python train.py --model="sound classifier" --dataset="tunes sung on syllables by a formant synthesiser" --train_examples=39062 --n_mels=64 --hop_length=160 --input="log_mel" --spec_augment=true --win_length=400 --targets=["first note", "voice", "vowel"] --num_classes=[12, 4, 6] --arch="mobilenet_v2" --norm="batchnorm" --hidden_act="gelu" --drop_path=0.05 --depths=[3, 3, 9, 3] --kernel_size=3 --stem="single" --expansion=3 --widths=[96, 96, 96, 96] --loss="cross_entropy" --init="kaiming_normal" --residual_init="none" --optimizer="muon" --muon_scale="match_rms_adamw" --learning_rate=0.0041 --momentum=0.85 --nesterov=false --orthogonalizer="newton_schulz_5" --adamw_lr_other_params=0.0016 --max_steps=9300 --batch_size=128 --epochs=30.5 --lr_schedule="cosine" --final_lr_fraction=0.1 --warmup_steps=180 --weight_decay=0.09 --adamw_weight_decay_other_params=0.01
Rows from block 3, named by matrix and row number. Each number is 200 + 30 x the weight over the matrix's rms, rounded and kept within 0 to 999. All counts start at 0.
# convs0: expand pointwise conv (model.blocks.3.convs.0.weight, 288x96x1), inputs 0-95
convs0.17,253,154,151,152,213,156,224,197,151,187,155,201,195,154,186,134,265,241,204,190,198,256,171,261,193,167,193,204,187,185,176,178,184,254,240,202,184,166,191,182,237,180,186,154,243,222,258,127,229,242,155,203,184,202,181,256,205,205,194,201,226,187,264,175,218,208,189,181,237,197,201,218,217,214,186,202,190,133,233,176,225,243,192,201,274,212,235,214,199,244,154,202,122,217,251,242
convs0.18,190,193,204,211,186,164,180,193,223,215,200,158,296,192,249,188,207,203,187,204,175,198,170,206,226,172,180,210,171,208,191,193,217,198,211,208,189,210,215,221,193,188,252,193,243,212,223,208,177,196,169,215,204,196,204,198,188,259,218,198,231,157,207,208,191,247,213,193,202,212,219,143,188,171,170,212,185,190,194,202,214,213,217,193,219,196,218,174,207,170,198,194,190,198,203,219
convs0.19,226,195,198,182,161,242,232,226,178,162,177,176,133,223,225,186,222,232,210,215,226,224,195,210,169,168,192,203,171,211,221,171,236,199,206,185,216,197,158,214,169,229,234,223,172,184,230,217,212,241,216,253,175,243,197,215,219,226,202,188,192,211,176,204,188,180,233,212,236,167,221,197,178,190,212,175,235,207,243,219,214,185,195,196,236,190,234,163,194,209,184,176,239,212,193,232
convs0.20,234,169,230,296,173,216,226,147,223,230,196,180,162,210,220,198,192,214,209,181,295,205,233,250,213,210,236,220,227,233,175,175,180,223,181,214,205,199,206,198,196,171,188,175,249,147,233,227,199,206,171,203,221,230,129,233,188,172,185,242,211,267,195,178,242,204,182,160,194,259,149,172,244,120,230,162,144,227,194,219,216,205,230,216,228,208,178,206,233,180,196,175,237,189,226,216
convs0.21,183,179,204,211,199,169,252,191,201,203,219,202,222,246,215,219,204,166,229,168,197,199,216,188,191,196,189,203,223,207,194,213,230,195,176,197,211,145,244,219,189,211,190,220,202,217,215,225,184,229,184,176,240,153,200,198,168,231,207,190,202,213,218,205,193,202,183,219,220,227,215,187,187,176,170,207,185,186,200,224,190,212,177,182,242,227,177,233,198,220,200,140,190,244,213,200
convs0.22,165,190,176,183,129,198,185,180,236,155,142,212,132,269,190,223,234,200,210,250,205,270,86,196,178,109,203,171,236,158,245,181,237,183,201,253,204,216,186,202,191,268,259,220,162,206,160,158,216,156,258,198,127,185,189,200,218,219,252,220,163,152,242,202,233,215,206,199,127,202,173,185,190,238,165,228,253,236,248,256,161,239,238,109,149,211,188,223,259,206,175,216,187,192,190,216
convs0.23,173,194,203,182,176,180,171,185,189,186,197,191,200,220,224,199,192,218,187,195,215,188,206,218,200,199,227,185,224,228,196,196,185,211,221,186,221,183,206,211,181,199,214,179,188,186,205,192,172,188,173,183,206,181,199,186,189,185,195,198,215,204,185,206,225,173,225,185,188,231,218,204,205,214,187,226,232,179,205,214,201,180,186,202,185,190,185,191,213,170,177,218,212,176,169,227
convs0.24,238,183,240,173,204,197,199,182,203,216,196,197,196,210,235,209,158,214,175,161,190,207,199,204,213,228,241,223,238,172,202,180,232,238,159,204,183,199,221,171,205,217,172,180,175,177,207,205,197,203,213,166,267,152,171,210,189,195,207,215,198,226,202,197,181,201,224,175,182,219,179,217,205,225,258,186,179,230,230,175,192,230,190,223,211,193,193,201,187,178,192,173,208,233,210,187
convs0.25,237,303,188,187,151,235,207,106,290,198,231,179,150,215,199,216,203,279,231,265,132,177,193,219,196,210,162,186,182,119,201,204,244,189,186,151,194,180,159,227,245,197,247,191,193,258,205,164,207,228,200,200,256,185,206,214,152,125,170,249,208,184,208,185,179,248,194,223,237,171,198,164,195,149,222,169,150,166,111,211,187,193,240,265,241,181,210,201,189,194,186,267,155,223,244,234
convs0.26,152,149,196,231,159,196,208,156,227,216,172,286,194,209,202,217,233,187,211,143,185,162,169,213,205,166,164,232,216,199,218,138,207,224,202,174,213,155,169,196,165,218,182,198,158,189,189,174,194,200,189,207,225,194,171,217,195,216,235,179,207,202,191,193,175,223,199,181,211,266,200,215,209,170,178,192,185,170,185,220,245,186,185,209,197,183,195,216,195,186,211,208,215,212,218,196
convs0.27,213,266,213,179,216,218,219,184,197,233,180,170,151,225,179,197,173,241,225,211,215,182,214,206,174,183,170,180,222,186,211,208,214,232,141,251,200,193,191,199,215,195,170,172,213,233,187,211,195,224,225,188,160,178,210,188,227,220,210,216,227,207,137,170,246,186,193,213,189,194,154,201,216,200,174,220,193,202,207,286,230,206,191,211,165,228,239,204,170,205,170,197,192,168,263,191
convs0.28,199,202,193,171,180,196,185,210,224,194,201,211,198,241,233,208,200,209,177,197,239,208,190,221,228,220,181,151,234,208,197,190,187,189,241,192,224,208,207,171,204,193,200,193,220,179,187,136,212,215,167,209,180,233,198,165,151,171,182,243,226,199,205,183,217,166,225,227,178,196,211,172,202,186,217,192,224,233,217,181,211,172,196,221,189,212,188,179,194,156,182,208,199,205,185,202
convs0.29,194,201,189,193,182,203,258,189,209,235,189,227,176,182,211,231,210,213,224,145,195,174,220,204,269,208,216,165,225,185,178,145,235,209,229,186,182,239,135,177,240,168,224,255,244,264,187,207,184,243,197,208,205,199,209,192,148,176,185,159,202,229,193,205,212,177,159,220,182,189,234,185,200,253,141,207,142,191,203,184,185,201,170,236,131,173,246,188,205,242,233,253,204,152,198,235
convs0.30,202,201,184,211,187,222,240,197,157,224,200,230,216,177,230,239,243,189,130,221,260,172,214,180,188,201,170,191,192,207,168,239,195,182,193,226,201,198,211,196,210,182,221,220,211,207,206,178,208,171,204,224,240,194,185,204,196,185,187,240,227,220,253,218,210,207,231,217,203,207,201,181,267,164,180,170,165,215,222,179,198,166,171,210,219,202,158,211,187,225,220,211,178,190,254,187
convs0.31,179,198,189,210,198,198,213,192,211,242,208,230,174,212,183,190,185,176,205,170,179,191,137,184,209,210,211,191,168,199,170,173,203,176,204,229,239,205,195,197,171,197,195,181,198,220,173,161,218,178,233,182,156,188,229,169,192,212,196,230,212,186,244,220,151,238,182,201,187,229,208,187,201,196,167,192,199,173,205,187,217,204,217,233,184,237,186,175,233,164,216,159,201,225,212,186
convs0.32,240,201,187,208,169,184,190,183,222,183,187,215,176,192,201,173,167,226,213,197,171,216,206,200,213,212,235,242,173,195,193,212,197,185,212,203,182,179,213,193,185,221,199,191,207,174,210,185,194,197,202,235,220,200,204,159,208,189,191,171,204,206,205,215,198,215,213,192,201,189,191,205,228,232,221,193,230,206,233,212,195,215,203,229,169,200,198,238,179,197,199,189,212,212,197,180
convs0.33,263,218,231,155,145,187,187,210,178,233,206,217,189,206,216,218,169,239,189,189,207,217,214,239,265,209,198,219,177,196,225,188,193,183,246,185,212,189,209,190,189,179,213,209,218,205,224,189,199,160,192,207,194,201,183,198,244,176,250,171,183,162,183,175,188,231,198,230,200,231,204,194,176,186,169,180,204,188,165,159,248,227,159,193,229,214,192,211,191,257,196,176,180,173,190,158
convs0.34,228,284,264,136,254,208,237,172,189,207,198,213,163,247,196,231,244,207,188,136,242,201,165,293,179,202,167,226,185,206,263,227,202,181,225,215,178,248,161,253,144,206,264,226,162,215,210,226,270,197,192,238,233,163,235,143,210,195,246,243,220,246,150,202,212,218,166,164,162,165,211,126,149,138,152,255,184,183,331,237,175,178,175,266,204,154,165,184,189,143,299,221,188,192,241,193
convs0.35,226,178,218,176,149,195,173,197,200,230,201,172,214,142,223,220,232,101,226,189,166,158,156,188,194,202,206,216,243,228,225,184,183,187,215,167,190,207,219,216,202,237,162,177,221,188,147,210,201,188,256,200,169,187,230,223,196,212,173,227,202,211,197,190,181,206,182,191,194,229,224,184,234,203,191,214,207,219,224,185,175,180,199,165,193,223,180,183,169,189,214,192,160,205,199,248
convs0.36,256,168,164,194,164,213,196,199,144,136,105,191,180,170,218,113,185,128,198,207,181,191,220,229,164,191,224,221,269,292,174,221,260,198,133,239,225,137,201,263,214,202,216,242,235,182,192,221,180,229,141,249,158,205,176,178,204,214,176,211,173,174,190,161,215,133,234,202,177,194,142,242,139,163,217,200,208,147,172,149,215,174,230,186,228,228,236,191,174,181,204,204,210,247,195,221
convs0.37,192,196,215,196,210,211,218,201,176,201,191,210,181,203,167,181,168,255,182,215,216,182,199,214,189,190,200,208,202,172,197,206,225,190,195,201,204,219,206,193,215,206,188,235,225,220,207,205,220,188,197,202,159,181,197,185,205,188,170,200,216,228,199,209,181,191,198,198,188,206,193,206,225,226,206,208,181,186,234,204,215,213,185,206,172,179,220,193,174,194,196,190,195,189,216,208
convs0.38,219,182,218,262,225,218,228,175,189,194,190,196,196,234,204,169,217,181,169,203,221,217,225,185,213,184,234,147,206,190,204,223,195,187,196,219,214,213,177,171,176,213,170,232,203,196,204,214,186,247,190,246,187,188,149,177,167,172,160,197,213,221,186,210,177,199,209,196,186,190,211,196,238,189,217,171,188,173,208,163,228,184,184,206,213,235,206,184,212,192,230,165,211,214,200,192
convs0.39,179,193,169,142,190,241,228,146,233,236,190,209,223,214,187,152,159,249,268,167,151,287,206,255,290,171,146,295,210,216,210,187,235,152,193,157,145,198,261,211,224,199,190,162,192,247,222,176,199,183,222,222,226,185,212,198,241,223,239,211,168,204,182,218,230,255,248,156,159,227,285,152,173,265,191,216,157,211,199,188,225,228,184,80,227,178,193,258,238,132,160,209,178,211,165,194
convs0.40,180,181,207,213,240,236,218,235,187,209,201,189,216,238,216,203,229,197,206,228,218,173,215,218,173,199,191,207,203,195,214,214,200,212,182,202,179,230,221,226,174,224,196,176,217,203,207,210,183,223,139,203,205,200,231,189,181,223,193,181,229,195,208,199,165,231,165,182,189,183,229,247,200,225,202,225,241,192,165,182,201,173,217,166,205,200,240,193,208,184,193,181,217,227,191,209
convs0.41,213,184,190,220,164,212,167,169,162,164,206,206,218,200,198,210,186,190,210,197,221,230,219,241,198,197,225,208,202,208,195,205,167,189,213,241,237,198,200,213,199,236,173,218,204,199,213,225,170,182,196,217,205,176,189,197,182,197,172,210,162,223,166,214,240,183,172,179,185,183,193,198,222,168,214,210,208,244,182,216,186,218,217,202,252,192,191,218,200,173,214,185,187,206,200,227
convs0.42,176,194,198,177,277,236,187,206,285,149,151,272,192,163,256,170,159,193,113,205,209,153,237,144,203,211,213,182,240,120,196,107,165,218,180,243,208,180,181,191,161,181,163,93,180,253,213,208,217,208,234,205,204,264,258,186,243,157,215,243,255,161,200,304,171,230,259,205,172,190,210,215,189,226,245,231,155,210,179,174,156,220,243,151,193,203,235,216,250,269,223,211,202,230,208,117
convs0.43,224,191,163,191,202,202,204,211,215,166,206,183,207,198,242,151,172,210,162,243,145,238,185,205,211,177,171,207,155,166,211,195,198,183,196,171,236,176,142,187,202,225,245,203,212,259,229,200,175,160,203,184,174,202,181,189,263,168,204,204,194,131,201,220,207,272,221,200,203,201,197,218,206,202,220,178,241,212,220,188,231,175,234,192,212,181,189,222,196,190,207,143,209,140,283,208
convs0.44,197,238,177,105,182,190,245,169,231,229,160,211,229,253,208,240,284,171,215,247,191,175,170,264,203,191,181,250,142,160,168,170,243,186,236,185,217,213,160,159,188,150,146,220,248,129,269,139,210,247,219,209,281,194,227,201,160,121,198,200,174,184,199,196,295,263,192,267,194,204,193,215,319,226,169,208,171,202,204,162,207,187,224,212,198,267,234,201,163,269,195,159,214,206,180,167
convs0.45,200,227,222,176,152,247,164,192,203,191,174,141,212,194,237,211,208,200,172,207,195,213,213,161,196,231,222,226,181,195,202,212,198,165,195,171,175,209,242,224,217,199,216,145,193,178,199,225,195,187,188,175,202,181,219,190,224,183,201,194,165,217,223,216,202,159,198,223,216,196,188,186,181,193,212,175,169,194,202,215,216,168,186,232,220,216,192,201,197,179,207,230,202,171,253,176
convs0.46,267,195,197,149,209,218,279,295,162,152,202,173,178,202,217,213,245,234,230,226,192,212,200,243,212,204,224,164,178,214,165,218,155,199,177,278,165,209,159,201,246,166,199,247,196,256,220,168,165,248,171,232,272,137,218,232,254,233,167,219,206,171,276,182,199,183,233,197,209,246,225,229,183,246,180,181,179,235,227,237,213,225,148,180,244,234,181,178,162,186,209,273,128,197,197,166
convs0.47,206,198,209,190,201,188,203,242,199,221,148,174,184,200,229,218,206,181,188,233,202,213,249,183,195,207,210,195,203,191,188,222,202,200,246,173,245,163,160,195,184,227,201,198,173,198,190,188,173,235,223,212,216,172,236,170,158,234,193,172,217,239,215,212,181,158,207,206,212,198,202,193,148,174,250,189,216,229,186,195,205,204,180,207,171,189,244,206,202,198,190,213,163,221,196,199
convs0.48,200,228,187,197,188,195,185,183,193,168,187,161,186,197,178,170,254,196,232,139,205,187,197,187,208,197,180,203,179,200,207,196,182,150,164,188,182,268,227,199,199,183,176,195,221,200,182,188,209,217,193,174,230,199,166,231,187,167,165,177,183,217,189,170,204,187,226,210,202,153,195,240,213,170,197,207,210,236,194,253,170,202,213,187,195,205,186,197,210,216,208,209,232,193,157,221
convs0.49,194,200,201,196,199,190,187,199,224,215,253,186,219,199,200,202,185,189,204,169,141,196,224,230,203,227,179,225,232,170,192,238,194,189,188,207,217,194,214,206,231,185,170,196,157,197,197,225,183,237,206,190,228,221,191,212,215,223,225,175,183,216,223,183,221,174,183,237,247,183,192,214,127,193,223,200,127,234,187,165,201,213,186,183,177,219,188,166,239,220,242,184,215,232,196,213
convs0.50,224,184,200,207,165,146,183,236,170,205,243,204,161,202,233,200,195,171,148,240,217,192,218,206,200,207,195,243,261,191,250,213,136,210,177,194,186,210,178,157,232,231,207,264,210,245,184,195,226,186,212,175,200,193,202,237,169,169,170,178,175,184,205,223,171,170,183,182,212,163,192,205,217,189,205,221,216,211,195,185,218,205,236,179,188,217,177,201,217,216,169,198,151,232,173,223
convs0.51,204,160,259,243,168,222,196,166,195,176,154,190,195,171,229,217,184,164,212,128,195,202,202,166,190,226,227,226,197,197,294,150,222,198,156,177,251,235,239,193,236,216,155,283,211,173,261,211,232,206,149,197,164,195,192,184,182,193,137,154,199,257,149,184,138,181,206,225,200,269,167,223,171,178,225,135,205,183,159,225,249,185,163,226,216,191,226,139,207,198,212,157,165,201,239,149
convs0.52,146,201,234,167,176,160,153,219,188,175,154,176,200,166,189,199,191,205,191,178,188,213,216,165,187,206,227,221,176,198,190,146,165,180,200,203,235,206,211,197,203,211,211,211,192,213,249,234,169,207,230,193,215,192,182,202,197,165,226,189,196,184,154,182,174,228,163,218,180,205,200,194,205,183,216,181,221,181,177,212,220,186,249,191,229,203,233,184,188,210,208,243,189,198,168,227
convs0.53,191,189,207,210,202,204,216,210,230,237,214,226,199,202,214,185,207,235,204,182,228,219,157,208,178,194,192,186,224,189,215,172,192,192,178,250,165,209,206,164,184,209,229,214,166,215,190,229,205,168,253,204,154,172,189,230,177,216,185,179,240,233,258,257,168,178,192,175,168,205,198,230,228,213,228,185,194,233,206,170,181,204,165,182,193,205,233,145,204,156,209,192,171,205,240,215
convs0.54,225,165,214,211,204,147,221,199,200,207,214,213,222,190,175,213,188,174,205,214,197,213,172,183,196,221,173,237,250,200,201,219,274,240,227,206,204,208,195,239,196,206,232,226,184,219,176,218,189,228,216,221,180,201,172,196,199,180,224,173,177,243,190,246,177,239,227,200,211,158,202,180,197,210,201,159,185,197,205,174,173,215,192,185,217,202,162,236,189,184,205,185,190,187,167,227
convs0.55,243,145,122,135,173,266,233,235,229,183,129,179,191,154,154,201,195,162,167,195,170,244,138,211,172,181,177,167,195,152,192,219,250,222,147,182,186,247,193,225,240,212,244,224,129,193,167,237,209,176,145,210,186,216,226,206,192,246,239,223,177,205,250,243,193,234,198,223,257,151,216,197,243,144,169,171,127,170,148,267,237,161,196,254,215,230,164,204,222,156,265,206,187,220,235,171
convs0.56,201,178,185,193,191,200,169,188,186,227,230,188,219,205,241,143,206,220,211,199,203,223,233,192,188,184,170,221,225,135,158,216,198,219,177,165,192,225,196,156,218,254,180,215,220,231,132,171,176,243,280,179,166,192,176,272,215,197,178,203,241,223,203,205,207,189,217,197,200,202,120,213,200,179,215,207,223,185,121,221,205,190,181,263,175,209,172,206,197,136,167,211,186,171,178,201
convs0.57,162,189,221,185,218,248,216,205,146,217,199,168,192,229,190,137,202,323,231,200,218,212,153,263,216,220,179,192,230,165,165,208,169,189,198,209,225,200,181,205,243,161,167,189,206,153,236,183,253,195,196,217,149,181,231,226,241,215,196,176,205,195,237,147,127,228,165,161,185,201,221,218,152,166,153,209,215,200,261,182,209,248,239,225,174,181,240,197,174,188,227,203,145,213,205,208
convs0.58,219,208,213,179,214,221,191,202,193,213,122,224,199,204,196,229,184,207,216,214,199,205,226,222,191,209,204,163,187,198,163,206,143,199,223,206,233,186,183,202,170,210,200,179,195,196,211,193,183,222,219,213,209,205,243,170,209,214,202,186,214,213,177,180,211,183,220,215,184,218,235,223,185,218,224,219,224,208,201,204,204,209,170,212,224,236,214,225,175,197,222,214,204,199,220,181
convs0.59,191,209,209,213,200,204,226,203,178,198,191,168,188,218,198,205,190,203,180,159,192,192,195,168,198,220,188,245,202,202,200,175,160,191,214,178,225,181,172,183,182,226,178,228,200,196,193,206,200,196,197,184,244,177,189,189,244,185,192,198,186,203,211,238,222,181,173,190,196,215,183,195,174,175,229,208,182,233,189,220,213,164,248,211,221,193,158,236,220,208,187,215,180,213,216,189
convs0.60,197,173,273,225,217,204,165,186,243,202,258,198,165,133,174,199,224,226,163,180,194,217,197,219,142,173,214,218,180,219,117,134,201,197,245,167,202,206,189,275,111,160,158,261,215,227,247,163,195,198,183,172,195,184,262,218,298,193,184,281,174,206,199,248,224,169,130,169,224,197,271,246,204,234,216,171,213,217,243,157,169,213,182,154,114,214,238,184,232,224,205,211,222,204,232,152
convs0.61,183,157,227,210,176,214,180,205,192,194,195,228,166,237,216,204,211,183,207,226,170,199,175,269,164,201,204,209,192,175,182,225,200,181,159,183,193,216,203,273,171,167,205,188,216,193,240,201,195,190,201,210,192,221,200,154,181,211,247,193,177,259,217,192,202,226,218,174,182,173,178,222,214,167,207,179,232,211,144,228,230,172,179,182,197,168,237,150,193,186,220,198,203,168,237,229
convs0.62,170,190,193,175,183,181,211,213,206,236,180,220,231,162,200,223,196,203,189,181,212,286,223,229,248,184,170,241,194,192,181,216,207,207,238,192,215,200,184,196,196,210,268,174,203,235,182,195,159,189,216,232,170,181,236,226,213,231,233,151,219,249,210,242,245,220,175,196,217,222,214,129,215,248,210,173,181,245,213,187,205,201,207,183,149,197,245,191,208,152,164,201,138,222,170,225
convs0.63,198,206,234,206,196,184,208,219,250,189,220,216,185,180,212,153,197,232,193,197,246,225,210,219,187,193,240,225,230,146,147,160,215,245,188,182,181,210,245,183,205,196,161,188,184,183,160,195,180,206,211,182,208,174,189,219,235,176,182,215,169,199,190,182,218,180,241,225,164,206,166,207,235,205,228,180,198,240,209,175,205,234,189,226,184,196,221,178,223,197,225,190,169,149,208,213
convs0.64,201,240,143,217,182,183,235,155,300,264,242,203,215,207,178,200,251,238,202,278,155,213,201,198,163,213,212,134,174,156,185,239,222,173,228,160,181,230,161,194,209,222,213,121,196,195,198,113,249,186,235,196,252,158,170,193,201,219,179,211,202,228,209,225,183,99,186,132,192,188,191,167,189,140,202,162,267,142,198,199,159,203,250,209,245,234,205,205,243,214,136,194,170,200,234,198
convs0.65,212,209,200,221,128,185,253,163,175,209,248,241,227,173,212,195,195,187,265,222,212,226,158,165,165,287,151,222,233,179,224,157,158,180,161,220,171,223,296,265,249,228,165,108,195,230,215,184,208,174,230,231,254,221,166,204,204,186,130,192,178,216,211,193,200,205,96,153,249,192,212,215,159,229,164,190,215,190,138,132,194,226,186,140,250,168,270,226,136,215,214,173,177,161,223,113
convs0.66,212,191,216,170,226,231,159,179,264,228,228,197,218,187,217,179,173,213,211,236,178,218,147,239,173,166,177,172,188,229,187,176,182,182,221,234,220,183,194,190,228,189,202,197,152,218,194,192,187,152,208,161,205,182,214,241,203,224,186,200,180,195,167,205,205,271,238,221,191,236,218,166,168,246,149,172,183,198,185,193,244,176,195,228,191,150,216,212,179,171,193,157,179,203,201,190
convs0.67,211,246,164,213,209,178,166,223,272,289,263,211,165,256,198,221,167,218,171,177,198,225,215,247,143,179,191,223,216,217,184,211,198,217,155,207,195,216,189,168,160,156,156,166,218,181,207,256,215,180,197,231,196,201,247,228,226,242,237,185,205,163,233,195,197,217,253,192,181,211,247,234,173,198,171,212,233,198,165,190,185,244,169,170,211,240,224,224,178,192,183,166,177,218,178,184
convs0.68,214,205,208,200,177,208,213,229,219,181,227,212,166,200,196,203,192,202,216,183,193,214,238,181,190,200,170,227,197,204,200,185,203,235,199,184,208,157,198,186,192,211,191,221,196,177,223,218,195,197,203,205,219,175,193,206,212,228,184,200,223,228,181,229,178,201,163,180,214,211,227,240,182,185,194,188,213,204,198,217,210,199,211,203,211,183,243,213,200,222,205,165,182,196,206,226
convs0.69,203,195,215,207,151,186,191,228,244,207,209,173,224,178,197,176,192,187,164,212,198,108,142,236,216,212,153,175,188,208,198,246,217,191,149,150,200,218,168,209,194,242,200,172,223,193,185,200,190,224,222,186,230,152,133,187,207,252,210,174,184,155,196,191,195,190,245,191,212,146,188,265,223,213,275,160,193,238,217,212,174,200,180,214,201,208,210,208,227,198,211,196,262,173,168,195
convs0.70,245,184,153,263,199,224,198,185,196,260,157,224,198,159,202,220,236,177,173,245,137,187,190,154,195,186,230,223,263,185,179,253,199,157,231,241,214,221,184,271,190,219,154,205,197,235,179,119,221,160,249,179,225,223,190,173,184,195,235,151,226,277,252,244,223,231,185,216,179,202,241,219,176,218,157,231,198,171,217,156,250,246,161,192,210,213,118,212,169,109,173,233,225,184,202,275
convs0.71,203,201,145,185,216,158,216,205,170,212,265,219,214,173,215,185,144,195,192,213,251,172,204,248,211,171,214,212,185,203,175,261,199,214,182,168,189,196,197,253,178,171,174,164,176,209,162,207,225,208,190,167,225,170,185,163,241,198,211,165,205,188,177,183,188,185,195,212,200,229,162,198,211,230,208,183,154,171,201,215,230,179,205,234,219,184,178,160,228,265,189,194,202,208,242,200
convs0.72,173,249,164,140,227,186,264,192,239,212,176,245,221,201,140,225,159,137,145,254,193,260,195,185,193,251,157,238,172,150,189,286,210,200,162,174,165,228,255,104,121,189,273,245,253,231,235,158,180,240,207,266,165,174,180,222,218,195,244,177,223,192,248,218,240,199,242,211,200,223,177,115,260,157,269,254,181,202,208,185,240,205,207,228,190,201,168,187,216,230,146,183,171,231,194,273
convs0.73,184,124,218,132,222,193,175,189,230,118,261,125,170,181,260,247,169,241,243,147,232,181,186,244,235,215,206,194,218,237,193,204,232,186,180,195,244,237,159,204,200,237,207,249,201,194,264,181,221,212,307,178,226,204,288,195,279,228,193,210,205,296,216,227,158,224,233,176,222,238,141,228,206,191,139,231,229,175,325,208,250,128,136,219,285,145,193,107,141,186,145,151,149,235,261,170
convs0.74,217,199,192,206,193,203,179,198,192,223,227,204,231,175,213,182,192,210,200,239,215,179,196,197,228,228,205,211,188,193,181,213,182,216,197,195,173,204,240,184,191,198,165,164,190,202,188,177,184,221,184,217,218,190,221,164,204,230,231,229,239,230,214,188,226,188,236,198,170,208,167,222,196,214,212,241,174,149,231,180,183,184,229,203,224,163,175,189,209,175,217,251,180,168,173,173
convs0.75,222,155,199,194,156,216,243,225,210,204,244,174,168,212,216,208,230,225,192,190,207,218,222,196,190,231,192,182,195,202,186,199,226,197,168,196,251,222,192,196,163,200,177,216,183,201,190,217,197,190,209,188,203,191,209,218,201,218,180,206,202,224,189,208,210,188,205,175,170,233,207,157,200,188,193,170,183,200,175,198,210,207,207,204,209,165,209,208,238,204,201,220,197,192,220,197
convs0.76,177,191,183,204,203,170,180,204,192,206,195,229,240,190,212,113,231,155,222,202,206,189,174,190,177,187,195,200,211,149,197,238,171,155,195,175,170,240,210,215,191,249,191,215,190,225,195,211,176,259,170,202,205,223,197,226,189,121,228,186,165,239,153,193,201,224,175,218,249,256,156,176,192,164,188,210,171,203,178,240,202,222,205,229,183,204,185,200,181,209,257,177,173,188,218,199
convs0.77,164,254,225,207,195,182,177,274,220,168,317,241,222,189,214,204,201,151,218,206,228,243,161,159,198,204,226,209,201,230,196,169,147,259,210,240,152,175,168,252,198,229,187,268,195,194,209,105,125,238,198,172,227,185,220,294,194,184,178,244,217,229,177,238,168,178,237,230,167,208,214,178,216,216,285,106,171,197,198,231,235,181,162,168,243,155,150,228,187,212,181,182,117,160,136,196
convs0.78,149,194,239,188,231,180,223,233,180,209,186,202,207,172,242,227,194,218,188,200,226,161,178,235,190,215,231,165,243,176,203,198,208,224,182,185,199,179,191,194,193,213,222,202,137,219,202,125,218,220,213,220,186,186,199,194,238,178,129,203,186,213,207,217,175,210,196,243,235,206,159,212,165,162,214,223,189,135,198,163,225,177,204,174,211,176,177,200,210,155,200,178,204,167,149,252
convs0.79,194,237,221,178,189,158,188,180,165,204,204,181,204,198,219,186,212,202,249,204,190,191,163,206,225,177,218,198,158,239,222,165,188,191,231,214,203,220,191,202,184,222,212,227,185,199,171,181,157,210,210,173,214,169,179,246,216,197,221,210,187,205,246,194,178,176,185,229,209,171,221,214,181,182,189,183,192,180,193,177,230,186,196,211,178,186,227,213,152,213,220,154,197,211,159,218
convs0.80,218,208,234,163,211,183,215,150,210,192,193,222,210,191,188,169,215,169,188,213,210,199,162,170,206,217,185,196,197,187,182,193,177,201,217,217,215,184,204,207,221,215,215,217,183,217,207,206,172,204,205,204,219,154,211,186,190,167,233,168,227,226,245,214,237,223,191,232,195,226,198,183,213,251,225,168,160,198,199,219,176,140,199,190,217,202,169,199,160,197,242,249,206,213,194,217
convs0.81,145,233,199,182,232,266,195,195,272,140,251,235,199,240,185,204,234,232,211,210,171,161,213,253,158,149,213,182,211,202,243,210,186,206,190,245,162,156,161,137,221,218,227,161,177,242,210,192,163,160,204,229,192,218,192,264,223,240,244,194,167,236,188,183,256,246,197,147,255,127,244,159,224,267,148,232,306,198,200,221,258,167,229,190,179,220,190,112,225,188,247,204,214,232,260,152
convs0.82,212,144,169,198,182,189,221,206,215,223,227,232,176,161,192,187,214,187,192,199,169,226,216,190,187,241,223,201,176,239,175,163,212,206,158,187,217,177,193,195,150,233,204,174,192,190,176,186,182,212,187,201,196,184,235,228,234,207,172,212,211,182,208,193,199,217,171,200,229,180,195,209,210,189,164,188,178,193,214,226,221,184,204,202,129,184,194,217,218,228,231,211,201,213,193,190
convs0.83,207,226,238,167,177,235,219,148,212,185,218,183,205,191,215,204,201,190,220,203,179,246,226,218,193,219,153,240,216,188,184,246,200,253,176,154,138,209,187,222,229,215,215,171,230,226,188,182,213,203,227,134,217,182,189,224,175,189,217,138,169,230,175,213,233,210,183,153,239,188,209,182,213,200,169,168,201,209,218,171,175,191,260,162,157,197,220,197,239,213,225,215,237,192,235,213
convs0.84,240,213,158,195,186,201,166,181,272,213,209,202,199,193,145,199,139,138,224,234,163,197,203,210,170,241,177,201,173,181,177,220,186,189,186,171,187,200,215,186,217,252,254,204,155,212,185,239,199,178,147,199,223,210,141,197,185,204,207,200,162,193,145,217,201,133,177,187,151,201,201,199,232,259,205,212,164,194,125,193,249,200,193,159,248,193,230,196,189,177,184,168,239,192,219,243
convs0.85,199,206,152,212,197,131,214,193,250,192,234,164,153,188,174,234,170,252,147,180,216,185,199,199,183,242,227,161,139,266,183,261,204,198,176,185,164,239,156,113,204,229,188,244,202,222,165,173,169,197,199,207,190,155,224,242,176,177,162,241,200,187,203,149,159,163,183,250,216,171,222,146,205,208,133,183,184,223,194,221,230,250,212,165,264,120,226,168,266,184,176,164,189,218,236,206
convs0.86,213,187,186,201,182,198,220,214,145,191,213,194,208,191,169,202,201,194,229,210,205,179,178,206,215,200,224,190,225,132,203,233,197,200,163,187,176,196,157,200,195,202,219,208,187,216,146,166,180,217,170,224,193,201,202,189,228,216,179,181,237,175,207,201,188,183,179,153,198,189,158,213,241,204,188,210,204,221,185,223,229,168,247,212,219,244,173,209,175,207,210,182,170,192,227,225